{
  "model": "image denoising autoencoder",
  "dataset": "dead-leaves pictures: piles of overlapping shapes",
  "train_examples": 145000,
  "image_size": 48,
  "crop_scale_min": 1,
  "horizontal_flip": true,
  "bottleneck": "denoising",
  "downsampling_factor": 4,
  "encoder_arch": "pvt",
  "encoder_norm": "rmsnorm",
  "encoder_norm_position": "pre",
  "encoder_activation": "relu",
  "encoder_mlp_ratio": 4,
  "encoder_head_dim": 64,
  "encoder_fused_qkv": false,
  "encoder_qk_norm": false,
  "encoder_parallel_block": true,
  "encoder_dropout": 0.05,
  "encoder_inner_norm": false,
  "encoder_drop_path": 0.1,
  "encoder_patch_size": [2, 2],
  "encoder_depths": [6, 6],
  "encoder_widths": [64, 128],
  "loss": "l1",
  "latent_channels": 8,
  "decoder_norm": "batchnorm",
  "decoder_activation": "elu",
  "decoder_widths": [32, 32, 64],
  "decoder_blocks_per_level": 2,
  "decoder_block": "basic",
  "decoder_attention": false,
  "decoder_upsampling": "pixel_shuffle",
  "init": "xavier_uniform",
  "residual_init": "zero_last",
  "optimizer": "adamw",
  "lr": 0.0028,
  "beta1": 0.9,
  "beta2": 0.99,
  "eps": 1e-10,
  "grad_clip": 5.0,
  "steps": 22600,
  "batch_size": 128,
  "epochs": 20.0,
  "lr_schedule": "step",
  "warmup_steps": 670,
  "weight_decay": 0.03
}
Rows from block 6 of the encoder, named by matrix and row number. Rows with one number belong to one attention dimension. Each number is 128 + 24 x the weight over its row's rms, rounded and kept within 0 to 255. All counts start at 0. Numbers have three digits each. After the name is the row's rms in percent of the matrix's.
# q: attention query (encoder.blocks.6.attn.q.weight, 128x128), inputs 0-127
# k: attention key (encoder.blocks.6.attn.k.weight, 128x128), inputs 0-127
q.65 110:164134161157092110111092106090092135159085118166112139099132126122149110180090132128149144143128139146112135098130167118097109132097142159130116142170121125174147126117119110129154110182127107101147151102144144102155147110122131132119134161139129139117176117103122136142151151125157147110148105094136185095142096129125130099160156078095132115133151131196128139127115165154163130146147
k.65 095:143134157128094128108162129138096101133156107120142141134147158118124128127150119136142137129142110106139102129128115095147104146097086088107101136126136120160107127158159149130150084151167147107113156113126101104111067112109137121149147175151143108167166121114101147116090119067165117155126132154153151095151147141144129150134098119160112076129081161133176167129135119128157161124181
q.66 114:132158139082128150163091116101116129107097157095134113086121126120163121151115173122136137119127129144131132171136158123104141117115155127178123157165188110101159123107156115181165133111123100145164110133095098139120155089120136142126122082136094132148099135061141140136149118111146126125101195127125117132129135109101121161114141146121137114137158130169166118118131149126125105072142
k.66 112:101133125092126137140096113069149136138104133130130120125128125146162122122103135108121144126140122154112160156134167141107100120128138097149046150150153133106178120092155090170156148082208126127160143138138121124124157112070132134127128094153096114140063133093147120112099101123138116155112136139119090111124132135111119133088139173110117116115144126119131112125145151155126132114162
q.67 089:123172138143148121102117129124108126154123196110125152061155150089102187100134110176133146122133160126141131109116136144123130144112118149118102125114122132121123107110122091121156161174155132091157150114121118097123110105138129129102137105143148136110159131064184135122132114104124183117128084108161161128127109105096153104168089128114119119164097117142098113123107144129122092142106
k.67 081:107098125101127104118114113126127110117121108124146129108115167099129124096121090109136144160130163133113109139137162137126130117119098140123097146137099126104150095125131101135165145139127213092064152109167127120088101161102146144137130166143116115125138140135113148113127112082145138195137150194158140112171143133082131119141104118125134124119102134102199147133118146140119097150132
q.68 122:098127149124167157154176160112097111111169116109138116137152126119104120103173092143112078098116119094142131098123070119157161121107163136143136123125119126117071142118121130106136125184129150141124114096134134150144155174131139119154134123126180135109187127155133127140116147127149161122165134112126168172124140117159125110177151129163112117159163114104147086129120104112159136141097
k.68 121:095148131120107124141142124087114120103134113114135103119153142147142140094153090125121100143129114125123154118137097120118127104122192164148192148172112133131104137134138094142143108161147152140143137093138153175136196159156142131133117107120135137122172128142123163141094137138136132144144098108116161153113118135122102097154146081141132103168195118135110072112131122130136148159070
q.69 111:122127104150132140108119152141153126126101144121123145120138160097135146148101116093106092152146119143143123116127158130152146154144102149141092145079109131091173137146122114134185121081165090121111125167113116102120103128124131121095124155114103101142065121108141094137211149097115153138106132098154081119124115116087153117082123143102127134105084140147136149132098135131172142143158
k.69 102:108118112158115124141120140165143130146138069158124135134108153113122132138130143085119110141128140116096101141116133173118132153133076130090128121090112115121141119126158070116146114080156109092112151123111123115120080129103109127149144169132147114124069115137137133125218145106129116198126123153115082133146151125091154148093135150143119128102081147135146150132116126113154127130159
q.70 090:109137141143152149135169138136109114081152138083135142127134140126106129085169094111117067116131128113152138122124096121145160128116149154126085135108108127096091139150098149127119162195172170145070117146128126123134140164126125140128136155116155120110157131173133128151121136115129152102158155101173174138129131135142170129183112117137153120143132111070087115122120120116167143137119
k.70 091:137140119141138129155157130118125145138138067148146099103123163119131121096154138109103065152123154116102161136130095156116149120144178141131143146128097115105107137132134098134170123160200172114110156096118145161157163167096128137132121130125140140125157110167120156144152122127164110133131108138191138124157144112143150121160130074142113119137169165118119095121130119111135141147073
q.71 090:115150141134139115128091147140097149116119145115148115087134132109117125104116081094139177093133123150148125112129145151140139130098129076157104140132144138120143141143170097157109146141148154155169143127137113114093138068141140132126133090132078128164129139103151109099102107079117140111094143146146155116135138138155149144147090190107133149123140100088107117102155151137171110058152
k.71 081:102144100086161125157111108124175159105115118099114137092106121103143107135096165125129151110129164149154145147127144159113149126162151104161085161126118108132176117115148085136150103088151132103153124104132122126129158133072138134112120131156098121103097105171106147143120121138122119143117156098164108186112121112171163125091144175116153132137155138118150131146148132145132083152085
q.72 088:141084104096136170138131128097143113112147118162121110158130103166128107132135163174136099161104129117073125145123109122131123121145133118129154068150118117132109132106095186101138133124101121120115108131134151152199128150126118116133117137145156154121135127146121137114116087161135101105161082155099115134103145155117096118121147085145101127140131117125166138141122108137064148178069
k.72 101:147146146146114114098105126097105109103122169149133112125145117171123139129138121153149135154123133128114138123136131114124133108106136160126167120173130147146107135156113192121076160197089057150122113142130126130124145116175128125129134130114139132124195137098140126139123128149123134095129109117152186112124125141110121091197135081126123132155150069153109128133113152111098130108105
q.73 085:155122152044137138161113108096108141112136160121135104109144085138136115149118149145152157125111121142119130155126137130112108115116154100147168129171160133136111114131148145130105154141095157143173079093134105148139140094141126140147123060135099159129167129112124142102071104101147107124128125183087146117143149134140095130156111150139109133132166096118168117120137141132104092091111
k.73 084:103165122097140124105102095065126144128108171104123126117140118155146124142101120152129157102126131153156169147138148129123116113135174114155116146161155163131164134127117158154108157129087128149168119134161150123113196121163133136112118102125097132111128132110132122135036111167113129110120133085116139123111098133136093098128158153099144127150191115143107109134138155149101125121126
q.74 142:135133148122128122131142107106089131095145117112142112151121120139112112103162106110122129112105126118133129108126101127125149111094188123124122117155131137140080151130134136127109124215146155151131128080144116150139182137141129137154138125121159133110203140150102146133080127118131106095143143129145203143151152137145148137204137129140135124152187103103124080126148135114139136120117
k.74 099:141153114098136142147141105092131138099124119111116130104145137139129115095127142150095119124128122143136194124129108122132130120140184113124129136133119090139127135125120108125150105174206160143173147121116146139164190148091126140119122112128124134117169126154112146127067117145156124087148124107179160155107116118172134126159135088119149111153182143143102096132142128139125124157066
q.75 067:120177145158147149136137152150097124165140161122144159112136165130117144086145131147135136082152126119139133125112116163147156139118108147117099119125115112147114126110126109148107142188156172134102173171137156092117104136130136115121151180162149119129168131121169117125104127137119146142121148076169174107111102129152175086175094139126126124141079108102074137122138131119110105115133
k.75 067:128117146099120129150142127160118117128135109133143117118109150106131126109137111110157110177102137126128099131135128114134158117119090147166135125144113090104112111120131114121141106164105172104069140112128086138126065136087148144142113161140132130123170109150108178135140126059134138155111152144177173117174146123119183094168091092135127129103092105117148154123134133127111075138122
q.76 084:142108122154114098129117129116127129086151108156146115145092128147147063136118136095128158110144123130117121096121145099120116120121096081142095113126111130131141183125156159135106091130138119180153153139135075106126114075132115124147134150147093117174119140146093131111083100150124075104130151137150124094119142160170155170116127124137153128109104126108125170120170116101159129087167
k.76 081:140137114117155131181140149173126135110138138124102129107145123110086099159120174159140127088112132133141145111140106159120129130130148096163119101092147101150129144125155169105109081133165044159172119142072098135160129088100133120121119110135136122145128119155083144156163147112124093098135140104149142154125135102191161144118125140124146122137145146167119135121114112122136116113087
q.77 086:119156143144167122121107156136112105124105138105127134117154167110120110091096136085127151128152110159140120168129164143123123125109125119135109163126143135108165145153141105162122154119131162132144173186145142106081133131131148118116135124128053116161119146138153098128180133088136127117067151138140132117095130119118135145110081186097135127121121148109082139096159150150133153077135
k.77 082:114117102150116121137097123131175150105107131141116119117097111113126122162087146109143134143110160144130073135117160068127145123157102127169113136142121144103186128131119112154109115082061142067125133126126107109127111101155129108113120125141096114145089151148125119137180135109165138149091138127118098146138123123164141146064136178110119135109101120111116150130153138142142083136170
q.78 138:120103121141094099094104140154137148169102127150122149136123146134151142183088138114123125131154127146132129116129178128142106150132076128117099112085095133112172124152125129115147107094153093118119125126130104083122078099121116131111133172133105112137092128110135093106151140128113130177132123123144102077149113149112157108094119134104114137079081131134145180130118145135164109151200
k.78 120:137131112146129124120141131199135127169140105141122150135128157112106126153135157124137130120113131103142097138118128183123133153140059119081136103067131110148121127128141129092139103086093077135114134122113107107116048123130113133133130182115156129117092113133104142133169134101102122160109139138107098122151137120112140135098109155143148137098050154132149168138112116118133121117145
q.79 083:135098125153114127112132125125130126126121092125122125145148123142146125167120148116122095160096113118089106123137129121146127133130117144107182113131118149132123112153128122083160115097084114117134083093122102130160119176152120127110125137096166138095134137141112090165199168124162127148131117157069103142164127132092074109093151093118105119098138150155194135136122118134181149140119
k.79 086:106160123147100119081144108128122125121150134103133137153144135164130156137164108139125127078131102111139121119111106127131094138129124124059179133115145153178098134148106150124099124107076098146148135117115155142103123148213103122135137121097149129127104134091152100144095151156112140126106109107060107141117119138120069155118147156157110125148113158144100105135118120119137171119131
q.80 092:096131134128143136143159143123106123051146151061144123137131141150111109094169116097109083078129112120137128139129093112150161116118168116146104150118127133070092164131133148154103144169148168167076125148130102143111153145131144130138140127123124124139142151146120127141125127125133122118121177131144163140126152128153158150153111154144143131128158122052107110115167117112150139087119
k.80 097:122143100134148137153143124109162157124126103128113110102148136131138116119126145119113096140127140130120188141130112146112126112160207138147127152115130096113126135106135095140142132125221136135155152129105139160169199153070122131117119096119131133116113118153125149136141125155152120119117123117176117165121129109157140128115138121118125110131194160128092067123131121141116135138067
q.81 076:137114136171158141128125151118132113126159102164127128157123126157152105158129189134143132143107103097073111128111120135117115140123084113101181103149092140155110159110138136096114109110077104141169121107139098117170091154144126127125117155138160140116139135130128101155150143170165121128140111155076102133102128149141074123098145106146113112124102131146199147140147123124151158110092
k.81 078:122146135151095120111134126131098116090133157106134116142136112178115158130149077151156156103116106113162104079138109114138110128105115130122181114161153159168095118162110190121075147149061054147133116141104112161108110120187125128140131123115143117134150141093141119162125147122115141116125123111089140138127119149123086129160123138137101110155122112155100120137110140109126146098121
q.82 098:152092128138104122085136111130125122154146107166124133154136120136131139154137124143126126177105150100097127085123121127140131129130123150092149073119106123157112125131098137077160111129110087112126103071124107125181117154124113141135122171123192129075148119134111120121126136136127128132171072125108133142160130149105107102143165084146103125132120125157176135157088117115134122198128
k.82 109:142141153138107113097141109138086100105144129124133144143146147138108154107154119157136134108119100107131119097124116149133116142099092141051182093116120135177085132150112157082113104178112101155119134114131144120109087151167114137155139176109169127103182131096125109132085142132107127122143110125120166119130125129101119120189130083155139112148094122153146147139104121102141131135098
q.83 085:135119127092088114122095111105119137150105158132131120099141116115150144173115115189123155137143131152152133100130147115131123125117147126170082097126131120105152125102138135153167099154178069112128131122100126115126147055112119131137129120165113114156119128066133167072085104136107131140150123103185154103131118130103179118144128126121125128126142119167140126121096135122112097175146
k.83 087:132116144100123133139107128119126100142116103163120140130128140106119110129110166109122128170132136141117141152136165172107144135117103126125067119119116113108154120097159088114162091129226148130126156117156116104126117116045142135131129188138115126118120110126101164088135117097124110159145142162145136110142150122083180114122114120122167122104118102138186156130125139145127126140138
q.84 089:137136133154127118130106150140130144152132113154117130137128122121155114179104166110140163117138098120097111148129152128123113144127093105128180167146137149151142130113160090118119106071075112116181132127145137126110108115149140111109116106130106128154118134092143090150170141152151124154108129152067086123106106110134067139068156139115104131114107153161165162133165131140139148072128
k.84 089:100146115144109130097127138149138125109130174086110140145138088145140141153131084140138170095130101128164092117124134090132106142135098116139139137144158150153143127135123158142096132075058094129134095153122117139104097109172128116113128100134123116142098138102142108146120137118107138143100137104044091144116116143127084150081119191129108134128110126126111135132119124141133142091185
q.85 125:145141120093134141152103124111145120133104148125122109118141113116134110128099156138146157132137127158128121194153150112105114115139141124163146168154183119118169120100134132182128136076095124111146143196121176131093144104120132112119121091135070136166091134123142144133133100128133113118084153135113096114099115087121112149071111143107141121124141149169104135112141136143060131115118
k.85 102:118104135135127124114086144089141124139101172141125124134132093124149128155091128121138144151144132159107106140125176054121118120121114134186081139173151162092177126122127129177105155096098118105134117154153119114121136086124136105115133092143074116161096153108157110102144118128133130127107138132125103105115121141133123124089121164107103140099132091109115133125151141147117129100205
q.86 111:165123132136098116107118115106110131110128151144126128130115137145132112127140116117128131180128141117137143085124141117113156123112137141136062082121120117128120163112105165131143115186186095149106130113117094116166133102114123136148130178145146116113154118114091150109093104132111105084159147112197185105145147149124190138194137099137145116161124100136117123143112145114122128143157
k.86 114:162116148104140134165130125124098129132125097156127143113129161118114117106123172137122109151119138129108167133135135171119137135106133117109109103114114089119123135115147110106149103186220124136138152119101113104151111131063121134142138172145136126119171110138104149117126116106150093134148127146197181109146146116128175121171114064129139116132125137148145143135117131126129118150071
q.87 116:166118109126106108106102115145161133165113151159106140103117131110156114174098175133141168145146148137105125135115169121105108141157072119128109121125123122128176142108121149140135118070129067119152131155111101092123088078117110139114127137155104115157080130090123140110115100128121102127116116133130085095128117116100125146070116129118136134127072127175147176137135138123106099133155
k.87 102:144099132126138111120111152174121112143117151146130149132131124115097119171114136127149162126124137129132102115122159150119110156121063098114090091106143135121140129118150139107121149111113076118110115163123107089107065095119126134130144159135121098132099131098116095116170136102110094165119159149129109086148139120096136124108107167121125134096064124138140183144096147123110104078185
q.88 087:123122152118132133152126103107097127143141080143141103149135116163133102127141140157144163109095122119104119114133099151129104109100162108105172101170148131168087123131146125116129123155081144143166118041150113161145156161142148134158126111136173156101179133139115130121098135144149116150148132155075154152139141151160083108164156118145109128136171121113172105130146131123126108119112
k.88 082:125160137092126138112137089098107120101126167099125126138146115166140134118139105172145149096123091138167147114137114101132126116122164124148163134157145133157110137127105166141111113161083111171158113114135138139118168133174141137122109106116134145116163139098122115138029127150113147057134136079098155143103101138152089123152136124125142110165164110137121103126154140131133128129103
q.89 133:099125124184122084124145128170130130100138104100128136098102122103122166120143075124109117084140134120162121077130109134116098134123123160105116167091096140128122111132171071107133130100149140122124134087144123132088125127134130126122130090114143118119087123113128112156163165149127184152125126147130097159131116118125124155103121169123137139124108157109106115122136123127233126130147
k.89 122:129110097149142149151156154186160121134140100096120126133125134105122123132147110107110120100146136119140105124121099168126120136156147113106114149092118142114115134135125103124159134057111185140114116122130136160126135140155132138127122114138139139122061122158132130128176129125124135145143135152065061152134140125145092189071126174133141136126132173116164104119121109128178159153105
q.90 085:129144114091108129125125100132139146130092162094114127104136132096130141098101097100110137134144142168180136158139155122117138127135152134158090171116171133104178106141105116180138147109164144125097143183117153126088144098124121130110130107106059120157096136132123142111116101086102126117080133112167116095153125094102165132122097148107156135122136140130071122114123140130091138117154
k.90 081:135099126115155134156121141116151149180124120140126146121106135077136107145097178096108116144146155144094117179111149114123140142144132115142081135110124112077177128113132078140168124092146163072119137134133142098147138137073117114115145136142094116140094127155141120086157119132145112138117140151176093120128130118131173126075131138119119148085118162108133142131147127146114103145186
q.91 094:128133075124106157121153116143179138171120125139111143145143116127103157120126090146112107161114135129143136152132115122137150137177115161106157120096126134159129096122086118099134125081126126095089120154116183145143116160125117113109121146105158134111084110157132137142140130133111161135119071107118083143140107108098121071104131098124131144120111125163105124142083112141084154203110
k.91 098:151101157146121123109136156142096119175149118141145142160109131110138151110148110112120099163147113105107070126118115090152130154108090157100167119126113155111099109158110124117113131152043134100073123122146154103110094141175110104142146155122150129147157139129168109097156144124113142136133097129140145107122130151073136121153120079137098174101087116113136150134120104119119133130157
q.92 098:108135118144153133123160119139146117115116115088111118125153132096115154084132093093110105118109143141139118130141103131128140127136155144134158176109142136122128109121126076120142146086099144113139117108136160165104155170127137118110121088102138134112090108132126106159210144103139165121091100130086087169137128085105072132085141165107133127128154148135111088124123118147178151125091
k.92 095:098121100159126124112135134126156125109132131090120125138128121121147139126131094113111126100151133127118107122113112086135093137146156139112140161134128168121130126144116085149136159083085160108130115127135162149109171147194114123118133098131123124134082146127178086125147131161142138139132114117061069161100119135138059171076153159132105136138154161101111094143142115132156145145141
q.93 107:111125145142131121139162125120094119156146090141138119138136112147107139113151088162122121105117128109129122097120084127146136118105170137103166108136119135157078125117119127094116121186113153121126131065143172153150157163130131121136137135130178137094189117168130133114081130153131150129168093119114174161134121139164122088189159119146115131148157116114123087127121117132131121181111
k.93 101:129146148108123124109159124120111098097146146099136127132149133133128144096161099157123116125141110111146128101125088088141138117120158160131197130160120118140081140147108141103123104189099148153122116099151141147133145153163130131128113125116150138118201123137104156132067132135112148086141110109123183145112120130144109110179127073140149115162160091126130124129144116127140142149067
q.94 095:140090112160140101069153163161130122129161145158127135101153119091084162097147057136117140165130142123145110083123103117137126145127112134091135099083098152117107110114108132071105153144149146102120134119155173125131106132133108112116143130118163130112144125147139101105113128117122153106128053144134126126130139135130134114142074126137099142132095137097086132119119099127122144188110
k.94 088:137107126155131115100117128168128120119128137114123143116133134086098119126129118140125129134124166117133093117117127134132155129137116195083194119106093132137117144165092131078091126156047154097090111115146149121117113151189122122125125164121131138099185134178110135147152134131122142141148123124154161143118126118120134115151120088131151155137118121118157150136104128120132113184068
q.95 099:128113132147141121103154147151123135180135075163126126182140137144102139100122104088123127153118105118133114129130115153148124136125110116083183114109120140152114105175115119082087125118081168118122143130158182132118110187142135113117132154090138136101147121197132080129140159133112133145098086132074109114142131143142082093114123127121112148096117139116109134131136126137109170127120
k.95 094:140144125149124123108137114152121140122148151101130135148121113126122147147142122154128134100123109109153082121104111078154146129131102162112206123116123130152103125158092162103079123147011108114123094121120134113132092140201112107123117127105146140129169133136139096151117145148110167084112117087107140150109103129147110126149134101142122146143100118126094134133138118116138119139138
q.96 085:114119099143124124131169108148156126079125134087140125128101124139109144082170082141097083116115153127162148096126096121123152113151158156135066115097097114111115135110114147140116123145184127152063121129120116148134157136102124140147124137120155114116097115158104168137098121157101134110162146122182140164139145137127187155153125136141162129146135114091097091135109116112141124166132
k.96 085:159106122139160144173139147137130131139142088147135118117119148112120119100136152105094086144142143122101174129143110183122132131131178124118098121104102095099113135108139094115162139143234167149122144128122133146153164155075122133139128117125144136121127109153128151117166124138140106117168117162182136130124150109136158132145120095122133133128156162118136096121128111119136141155061
q.97 110:165147147068127127117113094081106125119122168117130105099133115111137109119126145128135173154109145130120133138128135126102137113105176117152121118180167127130123134118130130160134153175123115137170113098114095138131171109134116145149130075129110137113169138109114156116088102095133097073128134127126175133142148102115110154179133125131139113172176118166146098131134140115075094108090
k.97 107:111131144085128116112101087037118136091101158124129131101131123146146111128100134142117160115135129159117185141136168102121116115121161103145088142176136147116162133094127122153134141162186156133162139132143155109129178124111126133122135110146095113133159145101128112118040102158147114112154133129151164108114111116127108107143140108106141111144174127146123113128139147146114112134139
q.98 097:081101119103115145173168130136153144126123091094122132173123124138142129154135112126102063071129109136140132154140097116163146124156162130144154164118135126095124113146116137132133106076094129147097092135120137167128151161120144128129120107108128119133086126171105130144133138146124133188135164129084076152147120115142107117075184146128130141087160131125173116133120113142152123134141
k.98 084:110158116149124144120152155122135135167143135110135112160140109154148138151145126103111102095156090119126145121116086130118099141137168130143161135127160138127108133110138096153149126096139096162170126118107157162140175140134109116129126088086139142127070117111160121126129144187091134111114109090073075142103119128131091124098154170138123128123169141121082078131137106121138172101149
q.99 125:080136095167150142115148139158148139097144153090136142113137140101113164081147091111120100099117137115142129102116114137146142152153089120113112145079087137122125119143146086112129146081141138131136104110117082125108086127129128138106125117117137124134080118102142102148164131088124194133105090142131077155131128117119124109102108172131132134121076105081134118139121110121194126097126
k.99 126:102115102148152115145145143166140138139143083104131130119098149105139130113151087106122120107129152114130111121122091191118126139147146118096133153098112146117115101141146090123155153070083135109100137119130157167097151158156123134133136133118142126114074125145151120145185141155108131177141121133096063169140133125112103152094148162129111140133133187119149091143100113115138117144087
q.100 108:156150136081132143113108119097102126096109166112139097097141127107132116102126102101127175150112131142142127132137138131124154111099178112168098132146169139116136150109133124166153152180156125156161128122123100141117188089135130134147134097128103132129158140096123156114098104079123108082109140127155174129145156110108150169173096154121149125165179116148119088112134136118117116099104
k.100 102:118130123087132128138092095055145144103100121131108141093122127124144108112094165134103142131125143153109178155132167131111127125136173110152076144150122123113170132092136076139146115148213164107160147121138143110147185136084119121123134139168093118122137131135122139114084109144162117143147137127170149147111122121134153125126152110105138109131169129142139117134147149150127096153104
q.101 094:139165141128134137153097118118124132107118166107130155114111159155145108126119191112136161139152116143128153162115176140114117134132110116137073134136132104135168166138123150184122130143164130153127149187119084088126109099115132129125127139150082115161112137116145142125119106110122103106115172118180141083100105145124176138141108140116173122127104106119083152128162147133112124077164
k.101 092:159118133115140133178129124130132147147113111158120130095103145132124099139100162123142120152106146147114143153135153135127144139123112075166066124130133102101160108101154147143147130119173117108115143155099087102148093107052139134125129145147112112147115123135106140129159109089152096133116149157192132086182155115148185134119110131111105126101113134133137150134131141144108087087163
q.102 098:096183131179145136141140147144128131108145151088140155107124169110130127120139147097130119075139123107134122128113139152132150151123069121128106154102117135126129145133168088142125126096145148147150127137104076101112076129139136139121124138125127122144093136094141104157162150117143169142112173120137101137139120111143130124113105169126148127112064122093123140137136133116190128044164
k.102 109:071116100101132129190150137154149153145141066117127112125102154108148128114137104095131109118121127122137113132127101173122118140147133097145123137105138132109126094120157080144166139060103138105117145123108131161119122146123133146143142109129137121129058115139135124145158139106127116189124148141100065146164139128120124159078127173141087126108123192110136104122119117119134120108132
q.103 093:140109138084104119117106136111115131097086157106133111110132125103134112132123080102115135150130127159156147095140159107136149113122180124176065114117140125074158135140129150169174122160179119152131121130119100138124177086109133133141128114138088119155126129113112144079123113090104102108136142123182163117148162127104186153154123146111145139125166111132132110109125147117151116150161
k.103 088:137136111124135137152102108108152135126110109158115144117128147120126108130094198120105126130130148143097167149126150174106145138142158121109087128114107104117162141093156062129155083124241130133162161113125135101145157125063123128115134161147114135115117102147101152113143125130143099149141125131166132140117139106143175119107142134116160115123149127149154127133134127139137119160097
q.104 086:128118133089093106124114107118123134109107156110140115100130094114141132142126076161117148120120153147173142089142136093117129108124172127170070135129134125102149114089134131161149123160189094129122122109106117145125177061110125127137127100148118119155121124084109171091091106122108136106145139118189166129144129130122192141154135142117137129141163117133114104121114137115142094154156
k.104 088:130116124100153141155115136122133120141119090142119144116137141095117101113109167113119120149145144139108177149140136183108126129129152111127062141117118101104155138097163080120174113122250159134143147123148126120143160117048135136121122148147116136127110115141111160089127117124140110151152130149168132121122147115120154123114123125118162117117148136127177127130133128149137140155099
q.105 092:095173166180165118146125137110081114142137113114142131117130146136116120087146140132150168063127131116122118098118108158123119120080124111118147130153116114162101142125184093136114125177107157136174165082135109122124129149131147127134135113148142135121175129104158115138133140127147170138118142124112161164115122136168102118158128193121150123149143121110122108123157144132174117065128
k.105 090:087138119067117115171149108132139116038129145076130117126110124139142130094137061145153144108135118133181123093142113091135120111139142094181110171153129108129123102126138131149142120101108158137119137110138106163117137136126145145129109101137128119145121139131110140152073120103141150126139153120087115163142123131168097171107125164131130101172143130115164120116152122133152098127095
q.106 097:110143118107121139162149121133150124109138083106133102174095139147153071127139153090107116108132108115127128154135118124127158117148148111164117131132153124137128171134134160164123099083118106185120112162108114158127148153132133135145108142136116105155077121160099137143113123150108070139137204104112081141130140121135129166084176154141162121146143133140167105133145110100125141082140
k.106 091:125139146124121139185132151116116139134131126147126113141133095164139134141135165120117105106130082130107154110129109135127117142117160094171128100137157117125123147085137100151145125119215063156187127152084120145180162111084121122133127083138136127140097111110146103123149129144115101096135124084107105138102128115140136136127151155122105132134160108143068087130146118136132120080133
q.107 091:118141124113188176159152143114124098074145156066134122111159132113112140083165151136123084128121120110110134171133090143133150118122151135150145154136161117084098131120119120139140163134112151119125102150121131156119142186125137127122128086123145142110133126120147126156186125094158153105112143129107126182104143092100098152127124141142110111163147142110144091128134111130122140110058
k.107 087:085136120143111124108100116072152132098110135136138096101129121163156140110127081116122130145123143142094151135129144107108115099144176160149135157197128171099152127121114097169120179111144169112125140135142154152120193153165132135119130077129095116125111147101167116140122113155154141148117106137116117129123122133109078112131151132110102117158187111108103076128131159127123131134121
q.108 113:104141140181148120135131128124111122080105108069117140113136149118121139088128098100116100096137138147127116125146122136116111126109162170131121192123150140101131127123140073144172135135136167118103162129137143134108177158130150125103127111121116119115123137118138115155221159123150183133103127123133127159115118114123113148117117146102149117129165161121091104110148142145200153125129
k.108 111:117118084159130145146154134156174120110134100110115109124127143114130127111136122095101115139151143123108110132116104110123121128154145127122112163112129132108130135140137094151160129067163179109123147115123120163129152143124128132125134104146134120143071135149149134128175124115176137146113137167107069154141146134168106195066124186134101106123144169095155103119155114130171153160149
q.109 085:141124138149114088090099122153116138123095122119137116128133146122136116110106089055124192147114133155164128116135169128121111133107145114130102137114141139128166137153164115154117129135150148157141149115144109110094158086136123144129148127108066115132120143131116105099120124073098112112076153147150139103153147133124150151132085175109150135107143130120094129106159157124184141100191
k.109 083:147120101109162135153129105149158156127124103121109151125103132089114098146098192133113133095122142142146116151124128125122130133155131101120090128072123101151168136118121097110143076078118133103175143111121125103152125116105124115116116160149112119122093120163109118123138130141136118111125148098134096174114113104186159170070127176121156135118121177136139149147150107136166092163101
q.110 083:120169136113138120156118154129123116189111118141125136114129158089114123116114109128125164102184105165159124135130145143128131126121131134161107151129178133113154135104139122167134113129151125118145186185131202108090152124137137105126137117150064104163114135123155130100125126138116122152096149087158122113102115093133163133111124182107132130144127153151079128106132141149071146132132
k.110 082:109090126110102132151095147120158106128108152135116125138119110110130125158089157108131124178136126144118074138110177081128157126137096145176108117160114120088175140114143080141128103108145156098111117122137098109139088092083140113129122128160101129142116136153111136109165124078139137149113141137138129124129133134124166115090113139111130142087093063106142165121160142147135083125175
q.111 108:101132149149162136124150157126098107111167145114143135098137127108088157084177105178122114103124126090138127084107084139140129119101138123118118112118103136115072129113153117108128149192148152113133138102138129127126119142135132123141132115148181144112187132104174131111104131133140176116150109126154178171100135137146140132188102135158105129156126119082126105124115111118153114135090
k.111 091:110121120120123120136110111119146111085104118126132105106126138130126126078133075132136122153111156136134148123144133158114158100132163172137150154170084135118123125138132112116140145159138192139091137096168137167112152156145151152123105131135120136107161137154100178152118116103136152155147131161123165151141136127106113114164127100115153106162164094117178111121114159130129130174043
q.112 089:111144114148124126127141149148136131120114147112126140126109140124112145102144083107108083119157125137172156091118131131151172113149141148157066125080095100100137144111112138154125108160201120136088143160116150110127145134094124110137134170146132101141103102137137144124118121145085146116138157092196149137124131140141194126147139162131147142128109097112069101124111131131147143151170
k.112 088:142110124135139135176138158156134134144131066160130125117113146108124112119129163092117080167136150118099151149121112176124143129133123140130107122105099086109118128105160071118166102132225140119112148110121106137153118124060125128135131158142147142136132103156110160125182115100130108163147127150180138126136153112125177124135123090137139131118120136115147129139126119123142119146082
q.113 097:126105118089111124143107118108140131143093089131131097155131110132144104153086123105120139129128108175135117151148152113144107114139155103154160142141146139124174120147150132149137109071095124143156109127138140158112173109129141113135115087099057132166089132152109117104134139105116104147094138158072090121135138119131089125073160167096122134081171137153171117121144138154128136123151
k.113 090:120150118147133127110109118110147131131118177121117135157128102137137131179101161128120148087147101138137130133114143099130116140136142115145120138131149152146156142116134123151102100075105070138185118136131137116126163107151111099109128092114106138139084140111147111111122150178099135095111113069069091147085106129153117131069162194125144146131139107142099120130161113131148144109165
q.114 083:147179148107121110126116141125097132133133175132133138085128135102107122119151096133132157148157130130172141096118138133107160133106135145141085103121126121128116132108121140143093133191180128140119153143119150099117137103130126137138153148137127122128148127117140167104059114114114129100146151089191184101138137112150179133189108127131144123166115099121067124130117141110080103132131
k.114 092:144099146084133130158113136104117140139111106147129135102121146099121102111096157119124120158128139144114146148142152143133154118122128132144101123135105096102151127110146095117147115168201199106116139125137122099153111125064140129132131150151110124129168118157101156118107113093153119144157136153208170105150133123118184099155112065113147132123130120117154149120130138148111097153105